A small text-conditioned image diffusion model, trained from scratch: 48750 training examples.
Rows from block 8 of the text encoder of a small text-conditioned image diffusion model, named by matrix and row number. Rows with one number belong to one neuron. Each number is 128 + 32 x the weight over its row's rms, rounded and kept within 0 to 255. All counts start at 0. Numbers have three digits each.
After each neuron's rows are labels from the 100 texts, of 14976, where the neuron reaches its highest value: "fires on" is the input token at the peak. Only what is clearly more common there than usual is listed. The data: rendered made-up planets.
# fc1: MLP up (text_encoder.blocks.8.mlp.fc1.weight, 1024x256), inputs 0-51
# fc2: MLP down (text_encoder.blocks.8.mlp.fc2.weight, 256x1024, transposed), outputs 0-51

fc1.551:102164094140216220097121131117162114186102161113111197135103130148146228147125165090059194112128148110083145068132173151099045116095166137159174162111132152
fc2.551:111138107139170096124127142124120153116143117155109143126142064118102113153084112162114139115137065130121151144150159102158123128072166126129137131197101172
fires on: "ocean"

fc1.658:118113156125141136113153150139078127127169155088139146133156118122111190104142134117113144123105157115155154178121137165153132150119160121071114166137129120
fc2.658:120139085149101129130092117114171162113171114094137160120087097126113175211092134123122117198151099144129116123152176050111073118124098192125122174181137149
fires on: "cloud"

fc1.566:084173105100165201144106116084129080167129124133079154130138177098153169130202143093103161081209147068129112151139105140095065131119090159101120175133162081
fc2.566:119118166117120084124114093121178073076156054141134067134131110136096147069131162159069053125164084137137147149085115128176062160108161206143135155107067145
fires on: "<end>"

fc1.29:155112121060112131182119149140119182122079186135202165139130135155125042114049126108116156086105153118180123150098126161082142118131104146178124123127170163
fc2.29:122102098142107043154115076142127081102146142149110148089099153168135169134128154126122172140078086127064102109147163090123129186081093154208138151138114139
fires on: "two"

fc1.293:098170085151151147165106141176155100112107138087067143135136106141114093156213171119170151045075056131195145133159126125103138118123101104137105116111199125
fc2.293:117083103119096088132130081130117145148086118169112152123130130175122163101160158134117162076090064137126153148138091187121139128119169148131068184172110129
fires on: "ocean"

fc1.499:127137148083157080156123149127145142144192133141119082097100142093172144141105140126105102191160175151151183153167167098126131127122088130141066153101134170
fc2.499:156174179130120082123129107085132139172166161123133192192126119117194169171128108159167121166096111128089111101073141181164154121168162124120097104150088093
fires on: "rings"

fc1.609:151190104168135155148096140095104123111193137155092075107147107117169136115096117119125106132157150139179129129154170112195093118129069206203068084088148118
fc2.609:172122152180122115149087138075165103210230105128112124165100175137117125125188120121107158121126151122084111139137139091167124172122153101163130087146135147
fires on: "rings"

fc1.39:102165142170191148094141119180041100171107141164138156169126121159185149111158133100085161218161137086162100096165084135186130179113117162193122193117172108
fc2.39:087114193097128167129059111107152164056140170174123134183134118058099150119126133111139122127104190111129202146198168133135112142122109131195150121097135133
fires on: "desert"

fc1.17:165160096120112113153089105116098144163088152152077170099148114125072161171122040049141173149130146098152125152086122121148103100130105168097131120155121089
fc2.17:073175074170092151138132092111126150168171126148112124104111167137119097130127153141090117174136158130157147127097210095182147092143142099187089106130144147
fires on: "rings"

fc1.53:076091132093093161095114151147124164140129162166164142153085084199087146146180114104115137108141202106119092117080157174179105158133114161127141124099130141
fc2.53:176101163132113179070092167136104131158169089128084114163092102117171116130165113105137173161123081131108101109155138133106124136178110140122095138102185153
fires on: "<end>"

fc1.488:100123191099173110109149144064096107063174135144161116098133056114138150148134107108135133078175119090119169112167105110121156113114204112185192133139124085
fc2.488:095120082112164112144087130099156100113179081175139165108167170089134100135115134132128108138074128116044154099106117091149178169121106108082133104141096088
fires on: "desert"

fc1.580:110131208069152114164090136137118124122107084124105065148088100121151118106148102157124185146113107159144099100114195182134156108088067151076091173073065143
fc2.580:154109230127130115115105107112108115138157143159133181153117116122086152118117122136111132116100163157118050131151089132169100142153135144118180168110063177
fires on: "ocean"

fc1.378:108161158066121147117152130118185082108103072164151086148160172188097072151171145095155133136177136150144149136193128085121097146139120144117109095114159180
fc2.378:127136120179135103088119150107137063159094140105120193057107121066144199136118143121093121118153101119110124074115111147121148155136144144189106139095112179
fires on: "desert"

fc1.366:171155069131103123099121135160160083126109139078115109157094180142126156153147134136171185096145122125131140076132161161113139154163174123135143124122132189
fc2.366:195068076166164120109093116150166126143080091052130113136165081145135099139122124155159121133133128171158062102129135094145138132144106091096030135146115160
fires on: "banded"

fc1.701:142122205182181191170123124187165132095117039100148145118124154165126115123162165153084120161149170136116103145145142070091197123181115084148105173106082127
fc2.701:149154153133138162068156166126133132152068116133069101117114083118193148144104136159132119113120133103126125151151112122090124150148170167110166147102185168
fires on: "rings"

fc1.331:140119135070115103102167125133133084122121118131144150134137167151124141161132144149184086116114164094148200101077139114198133111151121121085108110124146109
fc2.331:110114141155116153123170127116185121135156105159199115133129139079173197152148155175066097132142123163124110201115132101100179109080141153147138155160105088
fires on: "rings"

fc1.8:161156164149222140129068119105200083096145125110119151165133112143140123121112133174094157162169165126120147115099124094123215101152113128124154165128126108
fc2.8:137177119093169108066104104138143172141145174136137157138107116035145138124111118159117072139151136211110144130152121178128048158117143133125106087175106114
fires on: "banded"

fc1.142:133190121148136136126098110164125140116172132153148202141121138116090127146103052157156149086162117113077086089133105155146130157097183145115146097151131148
fc2.142:151130100014103156137115151165140084082120162122086145107103157101152127147115116104078154161074127109134143110115088089149098103110122122124121107172156173
fires on: ","

fc1.202:119122106133068123123100167139137132095153129123126059105158134161136180134171092128090226136149160171121133125140146107123164099148080147173079076133125199
fc2.202:135120116088080126138107140178116162162147131113075062168179182136108138079122188143139153140153074162160130137109173129080115162112159105084166117166164192
fires on: "desert"

fc1.742:151142153153182144129144110203148079077083052138103155155088163138100131155100091091159109127135168112133112116133163134148111139255059180167117138126127094
fc2.742:128112114106114134116135118143123200099136055130167114067114064121118130095108148154163124107136096158071134094154084099105109145110098125176168108123155112
fires on: "<end>"

fc1.501:102094128087089157087167082093154083124141105102121140141125069097110103186113165160156139047136220159119134155114097126104172155111162150126237106130128198
fc2.501:105109119105107198103154074124170184164077121172164157140090140112136157083120086095130112089128135122182143094174174185100173115103133123154076112108107126
fires on: "<end>"

fc1.392:135118081136153109179134139101104126174149077133154122158159115122093092081120100117079087072081128119150146127158113058103164131146130112159181108139143186
fc2.392:191105101089094143122089134153166169135126122117160141100125117085125150139042118108122137064154143103123111106156112127151066085206086155086155111105104106
fires on: "desert"

fc1.9:133163103126123125111111122136127086099151094101071079063096186106128129143162126102154154094048158093143084116075165123110147083108162139120130100100071118
fc2.9:124159069140132142098091191163192092149102133062154079147168121098147193191174090074174106145145135138112125126117089086150097085148128121084089068142180187
fires on: "banded"

fc1.765:153154131096093118136085139159154046052123189065125158129111081094102095152088059119093118143129179117161146045110141107114159129154080162157148108097102129
fc2.765:138121036101086140126135157196149147151123072083158113119170108109074126111176186123148102127160072095101128154076105146132159155111140136210157133151197089
fires on: "<end>"

fc1.302:126163142099097152144124140108151060149132157131176158113129130099111079111086113129084118128143035161130209123198101122084149192122167117183151108094140167
fc2.302:144119175091156104078129113188137096083124134168141124082165119126111094115135135131129133101144183116177082114094100187131151155168072123082102131116163140
fires on: "ocean"

fc1.257:108109121150158085171111160117135122102145099126126131159084137132116159044137139132104133100106164020107066072139154152133116120208125116082111102120108168
fc2.257:123139141195175126119169122109090141110150132205110119129097064138142068085159120124099136142179124143098083134171132114161155108127113099199147137130108083
fires on: "ocean"

fc1.283:115097162108180129146075124138121094104132170111137185164113161088134116188121116094126125119095100145097157112149159102127081115149123137131085166126139201
fc2.283:116152199124198167121145059136108086228118107158068174130125101152125117068095148078126114143113114099166178146143125143150127097093175156145086115126121146
fires on: ","

fc1.510:113127153143145177120104100093078127152113130121141159103152155139151153093136178186133115131098168120145143148103098116136145120124090148183142123100134110
fc2.510:099193140139132155104044172142108110102100131132121123097116082095099142156179147159137163139139086106141212142115150140150112154135088115070209192130116139
fires on: "cloud"

fc1.319:062106138128133120147111123101115117200091125121169107126108186104129202164072121149131155110165118063125130215064126146160227156063107144088213143114125149
fc2.319:110180072138141144085107154138171106094117136137155097125091118116107110153121127182122096170114153124125136151088069133107173100123120096099162118111146168
fires on: "banded"

fc1.124:126150159177139127127087173108120104113153187134072128149115070165103123131113122095115138141082156141171154108143167141135170091085099119109086197105183128
fc2.124:161145138130114137144160161124123168222158116157151060149069114072086142119254151115160100170136096184111155091142139102095056107128138114132102100103180123
fires on: "cloud"

fc1.31:189160127175157182174140146165100083125083154122112107147211112152114129136092133119086117133094203140113107103087142083133133129091086090087138177119141140
fc2.31:077155129114167117126151173110100166073174132134146133128107177114076148170153165071120168131142132003156177137140158139143130106142110139105116129156154131
fires on: "ocean"

fc1.576:090108118084043081143131086131150163163137131146092140097095114133163119200171164115119149119113167081100147157064133093077179106124142124159115188119124106
fc2.576:111080116133120104121189060091112143049113123137040170146085194159128114139147152125117160114077138080099170147087146128160101095119145130120132110130097115
fires on: "rings"

fc1.65:150152160080109112121171119109129145121158144082080099127125140090131110174130160146098130164141133156118121073139154131147121158167088207122112174113167124
fc2.65:135097145193153121105049116122117073098120217192127148091095139138134147149216122129153108177196106141143152157230171129171092134126075137149128168124151152
fires on: "desert"

fc1.304:151092136141199093112095144156144125169096151140140146129129133145119148119141113115156114065157156155192121135101151131130151127086132085152121161135178097
fc2.304:150157106169148061145148092110167056135196165121044120193092144151128145113181098163197154101159113150151145142105134101117142135163142119107052146108138140
fires on: "two"

fc1.620:107094117175111142129116109069133111101124153107156137089109070115074073120166149130102110180163113104105167140103175129151096109103130055162089142143123140
fc2.620:131112113176154135127164187099046209118116111122123111164132141164124135131134065109122164147117137158121124148108117135111102159126092136127151103135093139
fires on: "desert"

fc1.610:119148090190173107171102111151129125138156167114160115149148131138184088146093135090146074226130163150141108138094120157091106099173136128141127166058116168
fc2.610:139145106120146173163153101115088178140134091170138135150120132110146103151168080120121128163111145074154139193134107135146096106133109101099116109114127210
fires on: "cloud"

fc1.167:128136181090165097192197124090132154140103091101119117148110166133129134110120114123131116133115141107151203120172121094136113101162099126106135165050117189
fc2.167:160114073139178142128123096139147088140159124161094099104155151142094116132163136164144179128164188162081135087154088066116165103120151100170173112125095159
fires on: "banded"

fc1.702:147113139066108132137129162149147124176167095094125160117111155122060112123180065073104166060150163126116095040148104126156088130082140112145141136149107110
fc2.702:052140096115114138181090067147116142129097110156091127120080115129200116143187201086168163151122085152079106148119083104164182179148110144115096136106184097
fires on: "<end>"

fc1.626:110108113095182116127057082159182061071128140122099139138135154153150189133110114149125208126132150115114108157106135089144143142165136162058110209108108121
fc2.626:142127113114125095114096081109074139147098123118156123117161119154096096162131180181122159133170123205123135115090179105090165091140118148149133115094096151
fires on: "ocean"

fc1.738:128127090097147101058128130116160110164193132147129157189104104102126129071128129128140109068096137139080064131088134073059135203185191164180141150169157151
fc2.738:179174133094119109160136196143142127128149129126097135081184042125118170202139140128111131142101163144149111143108134150158102135156178108107202115123101134
fires on: "<end>"

fc1.151:111212150141123129141108144122096072097108075091125100068128066163104101149146090154205129093229129158127091197148069173122079145101083115162128157142116162
fc2.151:066116139136123123104183114162096111157157099107134113094123121148101151083184132163114139093195105159147139077142162157159090166165156203075131074139160132
fires on: "cloud"

fc1.409:123125153086148116145132106141151159177167177102127171160146186161124178101086154081156088134111133176057182045177185155108116056117171173144139127120166079
fc2.409:154171105129172184086161089127139126099143129118138140120115164131145141121150131128091083163148197061096102133119109154153070102167131128158102123154095134
fires on: "banded"